From a checkpoint of a small autoregressive pixel model.
Model: 16-pixel images, arch transformer_decoder, width 192, layers 12, norm layernorm, activation gelu.
Rows from block 9 of a small autoregressive pixel model, named by matrix and row number. Rows with one number belong to one neuron. Each number is 128 + 32 x the weight over its row's rms, rounded and kept within 0 to 255. All counts start at 0. Numbers have three digits each.
After each neuron's rows are labels from the 100 images, of 14976, where the neuron reaches its highest value: "responds to" is what is common among them. Only what is clearly more common there than usual is listed. The data: pixel-art sprites of 400 made-up characters on tiled backdrops.
# fc1: MLP up (model.blocks.9.mlp.fc1.weight, 384x192), inputs 0-63
# fc2: MLP down (model.blocks.9.mlp.fc2.weight, 192x384, transposed), outputs 0-63

fc1.313:089068123187136111141088123125109084068134096122170137116099180141130081120082115158108142112117161093164069163061108174134107070141174160123129105082083103150065118147130078128221144148199131
fc2.313:092151160104089131077159187141165145145165068172101151142165103082062155157145174077078130155093126092160140065107146088138111124125118095126166144191114102116126177132102112125110150100094071
responds to: pink; yellow

fc1.123:098123159107102175107130118117098152162120122130105109128172118162147145104156092164126103169108159106065096143134088058128083091082149097099144098137132157170108092187181089081182105111169083
fc2.123:094088171133126105154097191115147133123146147050114114107128145106101155109177152089157171151123131116156150082129185135131123106149043130186123167046109106141105114094132174133142164150115182
responds to: white

fc1.370:164169088078109167105123130082244179149065100091128146072106124169137174116118113157127135155111165071137142100110074139134154113105087079145115161112087098119149102113166112156141157089131145
fc2.370:089104151140116072181156136202043030117191161166140122165164124119134095156158146125124156117137103189112103151137179084103095113120195138075104100122151111097096153138091148138106138127142126
responds to: upper left

fc1.190:120105164118130133188142131144123074136099173201127094098090104141137153059117151141134101117126151077144110119086065154140090148140117165132097122085134116080082109141144103107162153143146121
fc2.190:103129099162120126056106127101180186027112148155167115132134123052132148177115169157121149144167199138171111188150166072125148136089157149104159212153141100152153140096108098193094141170118173
responds to: grey

fc1.332:094111108119092153120139148172137131121112139153169074143161167098045172141128127123127122176194138167114157088113100096133142161089136167133115128117108144188113074149134125149089150121117118
fc2.332:158149127174141172137148138089052089119123103061153156190116109158167086109087136141127163075057170076122109194151155143096084116108133173139123106169095147123104143140078152101142158139143160
responds to: green

fc1.74:125093164118178106104102118061085065136103101127125118088192118068132095155161128124155098145108126135145076155148099121128158131113146148183091222078107145161143122106164126128137070142152100
fc2.74:143037162128178088117139108132147073060131103165140118129106139075133098158146163128112092137106134090206104137136117131127177146078173113098040239105107155126134152072133108189099069162172125
responds to: orange

fc1.343:171096098188101154113088098136107142171108088111148163119106131098162104114088162133155155186110102149088137128122109077113078170092137117149096140099160192118107111247139077148117075116176095
fc2.343:077144131097135071184195176119125103079134132175144131196082138117130131128187087145133146091150178080153137136134103198152106100138113123156160122146116134173121145059100199099095163131065189
responds to: orange

fc1.91:084093119159100149119135110151116179168189117108161103093144113106116177167153132109192158135112126110110161115129129100108143145112138131136189133122169150125047069175167117148186148161159140
fc2.91:140120191092073069128126093165157113115084171144178122153129171115174111130119144180068097125162226149141108086121105137147114100133156139147133165127112143096170160175096124164125113091074100
responds to: white

fc1.23:106116134050120081102131091101162148134108131173124103108136138113134058163103114140077100086123156118185115128123104141097168128102125107127173138143089089174171088075182089128140094126076160
fc2.23:089121154206073092142108178127135183168173156116155111165120163076148142101110147103088130138111174166069132094115159131179087165113095057150050137151095099106100147121126112108126132129133189
responds to: black; brown

fc1.348:119087124133150143149142108179098118171190154206115131172127158085128113143096156128119145157156143146084127087081128096128128132114112145158133118158109100106080086154125117083146093054139181
fc2.348:056134194121149153140115099131170134092136107139173140136149088149104148132172080147147168104150098132110095188158154077085143139141168185123145118174106092143108102146157114157126145134135092
responds to: white

fc1.145:166097173123143137100121140157154120092129124130109132125107186115081179054181066155128160151093149128099110192104133119116188145145088189113133116118116104141096141126186107104137129113095166
fc2.145:125163092146163110135141131146111172130075152142085145101179108100172096113073105136132143100088077133137138069107137125141073094121149093087100124124158111061163101139081159141117076146150145
responds to: blue

fc1.110:102143155153135152114089122173175069133154131116123123105114161113121067100109102140129146162171135192115170129185102128155114109121146131137054151122109131154097121152150092118132154138134115
fc2.110:137085098084123099100166115108111177137097122164168138139101138118139168141123121120131155062094155065091112080106158103065123158137099069168184065113129124113127146079138124157134089139135099
responds to: black

fc1.234:083136148104158150166130162112178122121133148158116124128167124115123092178122129166037103132143155113120141101177139162088142100072073163137139117154140145113165097138130116115141079114108153
fc2.234:155110152185059155124150118131073118142105182111142112172170174103094119096106111157149081116050101132091152112074086152156080188136195153132141136142134158164163153114162123195178147138088144
responds to: brown

fc1.285:056114129138100147118193146120092080136135141114117164105080107157157190157154146103132125130124090068096156168107106149113136116105080139128159168132126139143145151233097124175141159098142088
fc2.285:158132142118191135108133081139165166159122104104127102148211107107057104120134114161137133120102192187136106108155166076132134115135161124185099100148113103163086086010162085093133150124079141
responds to: white

fc1.339:167124140130161098110100088112156148098116121155154143093099134068104103088115122182124203123161153195073158155141133136158141174142108143118098136125103101066121086144141125111089079115147187
fc2.339:109108142104160069117059150099098106141123061101127170155103145132157117096146166110057137139105121103114123146088119098099160111152129173090158138191127136123132120106129133138143162158126096
responds to: blue

fc1.176:119157118178107043114082027078123126113108164106077094089106147209149122126135168151193168089140180121107180140123099111164132159149090092139090168149175180171160089108125137145094117087145108
fc2.176:130121161105156173129183184109146145132180107158148141159186163091095095121130128123089129131145064113120145114144168185106112110122110102128080076095153151103171126157142086094152164168133124
responds to: orange

fc1.174:079094217155107174115162087156129140135126192171176157129176121160089101105100125095144113168153133109088136099052105165119129157161145136128127212190155124073091029139147064184146179116145100
fc2.174:148113078065121086174122204058094143110167091126111153152055128129149102142129100153098131102123140111138094107168178114149152101074092089165147094076127133168134166187132158068090059124156146
responds to: red; blue

fc1.60:108172049088169173085122152150168093125150069146158137120130113097099130096111148105120143133116142180087077070157171102117135119153043128140075099111152140182116154132117104155140143145178088
fc2.60:176121118168114135188128098153141144117134112142079179097159174139078120153144115141145118143138123144112133091133131103174075166171179134103095126082119121137124132135171118110141188082131126
responds to: orange; grey

fc1.292:110085165108179141165171120107102089189114110129154137146134190102160150115084103093111191183081150122086094120148082122112118050132109128127159177154087152144174099169191158137107130085106171
fc2.292:125081081191108132117133093107152051101120102147170165158153128127169054166076206181057134127158136088168112083112157147144165108142120138110098112155141076125149157128115174133098151108077121
responds to: yellow

fc1.211:173127113114153166137141081099164182138159133179120101122127135099091140126079107174158095128165135081109164136124144138109133163124134131157120095119146133125080121137141086179121151142129114
fc2.211:075146142181129106120110174172130057155071081088142120093116148133113124173170160104091139142077105158141091133119137134142110112127121080117094153109116128141167145110127129058130131132129108
responds to: yellow

fc1.200:134107148133103144172158156179177139070122074176203108117140102112117103124145074129061132186115143052155062147118122114135105128161148131160165135116087111132077107128126073164193104144157143
fc2.200:126129101138099133158115118119048094152109134113114081137122139131157125094090146159080096137136196152193173119129128172126138121129132125169152162116190161095173155103127145143133132134119104
responds to: large; yellow

fc1.319:094111123103124159141075120149149091074123148131174116095174070139174161147107132147122159148157072119099083079187120125057118119158112136127119110123142091119148128144130131151125184132115087
fc2.319:098172150111131130111117140154111148193083114168098077110086149127143150122161097129169102149132150144101134197154138183103142140075084135146158111070182130125118079140129125116132108135113140
responds to: green; purple

fc1.305:117112146178113143157163066127105137152099124166092113097125138141127102194145122105159094123159136117109109107116129133150129125158083119110164101102193105134179090204132090111150144122065122
fc2.305:110156107056140135150195137158105090103201143112072151135067144112099147056157132153135098113095135115138080090144115150162122135141220154141168107148091131125068129117140099105138088138150156
responds to: blue

fc1.363:127101135138118102150124132170138105148072132209094150094138124115117156144117109092068140110074181126150140089094072138107098072161124147144119149136105101136095125105153052098183147120141100
fc2.363:099117084110148150087213103108158134150097133091143145132124095142124159173029052155082124103103171175137163130101107108234186122133195158180144142082061223142119170099127091127114130128079150
responds to: large

fc1.103:155113094148130136166168111091124181158104109128142138115138066141135139157134140120126097161115168110119115161122071078107104106124121146145143171126124154158145107203153115094137038081145075
fc2.103:145165153167112090092186170124152171120138138141134097143110142171152135141101173088102110109139145118066155128155149149065137087149185155133107144124131150080181106141161076142111045140146078
responds to: yellow; orange

fc1.69:137149133176090154153167145115099135071063094119111130131130102114138123143155132092115159149086100150127114139202125096079121153174188088136202089088085106164149162116100143149192117131067146
fc2.69:144109109093167083093109174109144150191177150117166134115097158173105167138137152162114094112149157116131142094059120153137127105102090157162097170188160118067100064170101117094102112122194107
responds to: pink

fc1.37:102116115176148073093113105150106118156139034142083134076132097132103128056128151123147094129149152140101107052165120102149141137174075162148142105103158105146105093153103109086184153145080090
fc2.37:174154196119054183171141103137087136144070155145122095149106127127112170119147142087091094109155120108103174102130139160121125191130136108144207133114165129113138092097103148110179147070111107
responds to: brown

fc1.132:114115135163123101196126055143116172139147119150124099102174145117073093139107111127119187107120120052096074165113110110127133121089146155136123076169144148150089149166101147200156125097137080
fc2.132:176080140195102111141097097156126140104143126113095089089126158104059126134117129140118176089108099115083141176163180173109136123087199104128148059139116117119133181138064147174138117121139134
responds to: pink; white

fc1.181:072099186106165086123129141089136113103155158144134099121218123152092163117109124146143123142184107121095156095144141094138216113153121113147134120089114171111130129130142097152170113106131107
fc2.181:110142105188130184091131063109094112154090097182144087124150104165166166130117093134212126141112115100133130141181072160114094119089089102147119148118150176160148117104146153119153185168145095
responds to: grey

fc1.20:095099125095116120130125102120142103111082129086156087085052120136151139109104129115098119117200085139140142094127198121197119140096128139107139185127183198107120152113139137163165092115131147
fc2.20:196096165179128142148190148101109134154179155171056151141158085109097133087171134152165134157040157153130133151142091096093147094130149133126129089137087098138119100142132116101084174172145085
responds to: pink; yellow

fc1.235:134120070131136145124151118084146105156103116147187109153134135081202140116133113143151123145131122152136123077128128067145086107120126149167134083149142155172057042149111103106124084107163171
fc2.235:126098147134170127108109150142124058176169082131100101139091121103152132092150140150097116116129116214192145103125099120150086103127141141157172115124079126158075081107098134097078090126124189
responds to: pink

fc1.78:124141078109150147143147154132098082121079209160124115100170103158126063120162110107147141156098134093117088139116116192079111151064087082200137110133179162120177102123183100107135178108124168
fc2.78:115104175099113175108169205173139157148112140183178160176118112066153145142142131092091111111116094127135071116108125089130159107106194167111157126113131113110109122136112125170183137125128164
responds to: black

fc1.281:130134110159163126184078125130145059155084138110172106065156131145135120114131117208103115166129166124114131143175125151089116115104080129143122117083175248074158124109132119118082112096171138
fc2.281:106199204158050160109124180165142134075123121168124128114106098129109180155143112088132142148048175148150070119074146149130186159141134181106140107162149130144182091143096063121156095128101081
responds to: green

fc1.183:125142076152159186160158157142100106138084189148115109092150116158133094106144121118150111195093109080123068159127096138134067114070114093200142096106169172096141120176184098097131169112155170
fc2.183:126115122132145075093075059089117079137185119097153105154160120202164116122100198182104172063175155147145211085143133083135163089176127115099114145206148102164114159148090191148133117092123091
responds to: pink; white

fc1.254:163120084100158169151103107142123066082137149094102099085115143174071123079216070145168166152132088169146136126149091107144146152150140102125128100107123196091088069082115144106131133153170164
fc2.254:072172161074109163139113178115130224112083087242185141191132093108154124132116088134130068098090125064098113154144216126081100126126065150093121119194142147113153131175128107135105125095164133
responds to: orange

fc1.202:110126117144159190175104155111111163158070184166154123086145104108136152089115111126165141159124083111082064127105062060183052127121152135142127082109166158091075111187150121117111148094156203
fc2.202:128109109196117089127132031091135085142126094080098091116142189157138099130125144148136112118108211151176211131176140157098113096135104102122113160147121133150160118110153113097095142175132108
responds to: pink

fc1.342:111089153095121086151128084104138100070093131139179122154127098110122122110187118116127133129122197145159140126146194191094185104127092086140119119139158114168105078094142086128143128152127121
fc2.342:113105132096149144138123084135133140156103147150158143090204123141180127169131127160163107025173106120128092138157051118111135129102177155156152140137136137087148112107172150131099128139132125
responds to: black

fc1.223:175190142099104115119145144121121040110074121149082125173054130160055128135139119159171082125149178100099193154046135132161079158112117082157090142094165141135143104084107145121148126141121143
fc2.223:087109171158114152105114080194142196145142087096147095113201136119136142129140115065110124127131156194163141146162148127137184122152128149130137132145134146182097143111127060159110144115075117
responds to: black

fc1.322:124089204147151148116094132142173089146114132162135202079186130108092119112117100173110107224093165079161110159107101116103116094141033096108083143127087072113140196175124093145160184113093106
fc2.322:070087162154118144173178070107085121175181146131101070137077205152138089152212151138151175108182105116124165081132119118118155104147076130097110135132146165132091072102177098089100099081120132
responds to: large; pink; black

fc1.29:105115122201112126158155113136168058138075156137185113088111080161180128060100157144093142115064170108181081114095104113168094124065123151151100126141113106091136163179172062148146114130139124
fc2.29:154146163085146137105100105113162182137119068145142125109176152179065115128144095160183139159139108136081162110103104130156100205161116067140118161108122117135132095116086178122157151071153176
responds to: yellow

fc1.97:118145099080145101114085156114123134120148156132139092161160147092151131159122146089130187108155140129090185170045111187132178142116095110128132142099130076140135144099151078171172169090070095
fc2.97:109144127094158171134172149152114115104144089122173185156117072155071139122099120152175139086095119106068125180137174108108131076125146119132158128123133133126169139145082133128120113068131155
responds to: purple; blue

fc1.318:102135097169097181169105158144138104177086166121131129141141069101134113078122105206129121175143142146072098108175161112101104117091110081111129081130127134182155119136131092138138104150097095
fc2.318:118080139112178053126136116131117087111099074144156110134126116106155079108096159088083134102121181136224144108170173089157127078070114131169102109099153114114130142120076112106131080140115154
responds to: large; black; brown

fc1.6:145214073141169092149104153046186121155113146140139157112134162118135130112164095167090138108127132131105140188140140092120095105118146134161090107124117129130093115165137162056182119069145129
fc2.6:043100192188142130123142084157098122121114079106158129153159081124151134115160108072130096140151096113077086098145158135113132109143101109097112124166111148129118139175165083194116129141091075
responds to: orange; pink

fc1.22:113145100146096107097083132123103171053138111195115008147149102072154123157120140158089118060126121113121162159120120124161114110159130113190100096140178111129098096104133118142147152132111119
fc2.22:145113198121129134084132141140160091230087144146102219105115179176154160088119159115132185177144124153130070153121179125125086138139180166174115129098081118182146136095157108133105100169121124
responds to: orange

fc1.2:198095130113195164112158080140096123165129128121150128121141146161143154144140109063155139151162112119102111144088129047133184148064174125148154173077107149126113098112174162122109106041125184
fc2.2:178176084156105095075105173080110127162126104149097087102099168186161116109100124173110120212174114117161108163121147086069162116102178127176139118074132149134152122147131113130087096123114130
responds to: upper right

fc1.199:119119109122145146146097073110102109136137086144147156143124108117096114139102094148136184087190112132137174110159116146151157158154177147144102145124123161132170131132134160123094124069138184
fc2.199:110102143103154156090082113096073201083095082113126129067108216070139122130139121144093185122127141160096119139144125106153136246112140134101098158182168136118172140144161180167099071125093170
responds to: orange

fc1.374:080127113117135138091121073163128178111119154149109079114138176173121109111083101141085194129127140153098159096116139142113093106151114104153163148188083119200131104089178082138152100098050152
fc2.374:079130116107148088114145207092130112170141075118088111182083126100122150118161077129093076092090145146176165131183130036137106163068127119168076187095147132104177103096148185101129098142149104
responds to: blue

fc1.81:122153129129113067109115153092137134149108113140158088098059099134161144158144133142107145086190131130098146104081168112139132083130176089149138160149113181166107059168125086119172017085150141
fc2.81:136111105117174164124091095126149131084220132132062151080159083114104108138137088143148122198062119179154100178126100133154102183106117169159109103116141127193125121110151145125148124140108113
responds to: white

fc1.260:148109088093176132150119098078188168097084127149217118174159145079133103126151115129111120120149199144088098105119152172071097135150101117170153213115177119142144069113109097113192099087113166
fc2.260:192127153189154067122137130128100138091179126180108127132150098120100131149186174156167113127057153166124129202105066116104150127135124152162085136113071091128111093168178084121100132171117137
responds to: black

fc1.95:088150199122107110115075130220132075133149107164123163118079189157180097094117114158126162132134125152135135172117126109184114129136116092142074132030084107129105170126155128089118155128096167
fc2.95:169119079119144150107116069081213167142112154137106134127145059100075139151119107120112139135122131091121080113131160171101163124094137169135164152246150116102175068136132133176147121075149091
responds to: pink; white

fc1.87:107099171131093140140144101155180116081102140161156115079196126098114132118089112122116122107119129196151152074102107119175149098123111155140117205149149147114121096126163122134142081101134138
fc2.87:182138127200142143108101084156157147206125129124095116128063125182085099141190172089138143135113086151126111136075144122114111153168091155117149101123105141086081152128116113098165162132146100
responds to: black

fc1.299:129143169149145160118068133151110101200136146140150089107113118132153093043139044171138187116105177118175119161084069106172137157099124085100148108136131128131092112166157122161152115098086113
fc2.299:133138143100073096114120136138148090094101133102167147144156099113126089171114132172087140109158102161137100127113138185079116080116122100104150151122173163142052070122095077137094068120136115
responds to: pink; yellow

fc1.149:056114145114152150150090078146111139168123109133093151152134132094088100093137080176139118149176094074124076146104048089224111137110057180145089180094165160118093153208139130108118173110166126
fc2.149:122126126073124117100129157144143122158166094082097171146119125124113137122135112166130123140157127122143085124105117152181086125123074127134116200117168107109124160144177103083063132152182116
responds to: white

fc1.83:142159099081197133132099118118153097127141122121207150103139144114119128137142191104104118113128125102069139151137088092126117224122177141150163096179147117162156161133140140086153141083120122
fc2.83:118040182138111117156126120098078099124156166149076096112094077128146177103121077134116119141085102116176067134127124181134156054148105131130148139118107152136134115163154099149130086172151166
responds to: orange

fc1.303:203079075128059135141180107077103124147108168168170119116153101113126165134151176140140142105074106110138109143057144150136141133123149115166191133154206152156122090124135153141162134070161161
fc2.303:166108153151103140116158113108095143178130103130151186126131119117170176138083127142182094123156178116116086124090147159109112084091123119249177151128138108120140151110130142137134129150117168
responds to: yellow

fc1.379:080120134155130122099135109126097070149155075114082129111133180105081150142122154134153119132109139094135160110107153111115105115108170190157186137141071174116156143148150134127140151079125125
fc2.379:177176065111157124160135144153166169093145177152221162172124091172178139111116130142139123110171110131090124148134096191149153085136096103159105124107149098127099120147094094119106127171156092
responds to: yellow

fc1.324:141047170121084098116153145136157114114135184100138190165226102143116128152135099137113154113079152117164134162110148091122105133070119096136139155128125106092147118115090077180126140097128114
fc2.324:120170113071155118152073101172097188103134107166089074136046147085175133108125198109162080117144119132107108124148104069132179200124139091093175107119143133203112110140098153148137189122136120
responds to: brown

fc1.207:135167151125105167111096175143143156123143134174156162131100117104054164133164048117127137173101120140086162110137094176126068181162081130197155109096126163101117148091121123036207134086129129
fc2.207:147079104166180077105158071123132139149103068106166100122180166152184095102155134183095134147154108111130116171181088120170117111129100122125132141113056131124130125147170128149061129130168148
responds to: purple; blue

fc1.16:091138110140098144169158098124107064182165126122117176116149171142143152192126136132160129158127101072136155129111094147146145127097127137115162127094093166131159182180134168160120170082138121
fc2.16:158149183112234137134107122135158129112086111125146052202067075164103108070112110138098150124127156200118082093113151073149141127141155098126056129143146102165106060077114083115131089116119159
responds to: green

fc1.152:136133143180124067112068087141113090093126111103179113126149129175131087098135103129120191097156186162185124109101144169079173062150143145109186135136114112147137139101140136097182143120179099
fc2.152:089117214057095177148151198138129144143112110215160111183161079117136156116146164079079108143081089063112103089095101072154106170117137096126097117177131088097090147128100101166129135106105148
responds to: red

fc1.192:101128145080111133134127159143139089102130187125097138122133088180160158140125165175117166146129131073078155082160101113109107119098080151144092171124152188114141114193168091128181148067145102
fc2.192:111149097088175159108089104139184156137103144140154097166139082086080031119114078118129141124146218183178078148152148147113107121121191068127103073118107092149137150115095112134070134141147161
responds to: green; large

fc1.265:160129154048171096140150106101139073035168130115075118110107181109141111113132120158125181137124110178055184162153115128119157106175162122159124139093081156142110102131120129118106101078082176
fc2.265:125098165211061122135118137138123133170116051133102182090076110104119178131111135141132122138132146136116182153088125170131132147109054180048111175152108147126119152174123104090105165195192099
responds to: green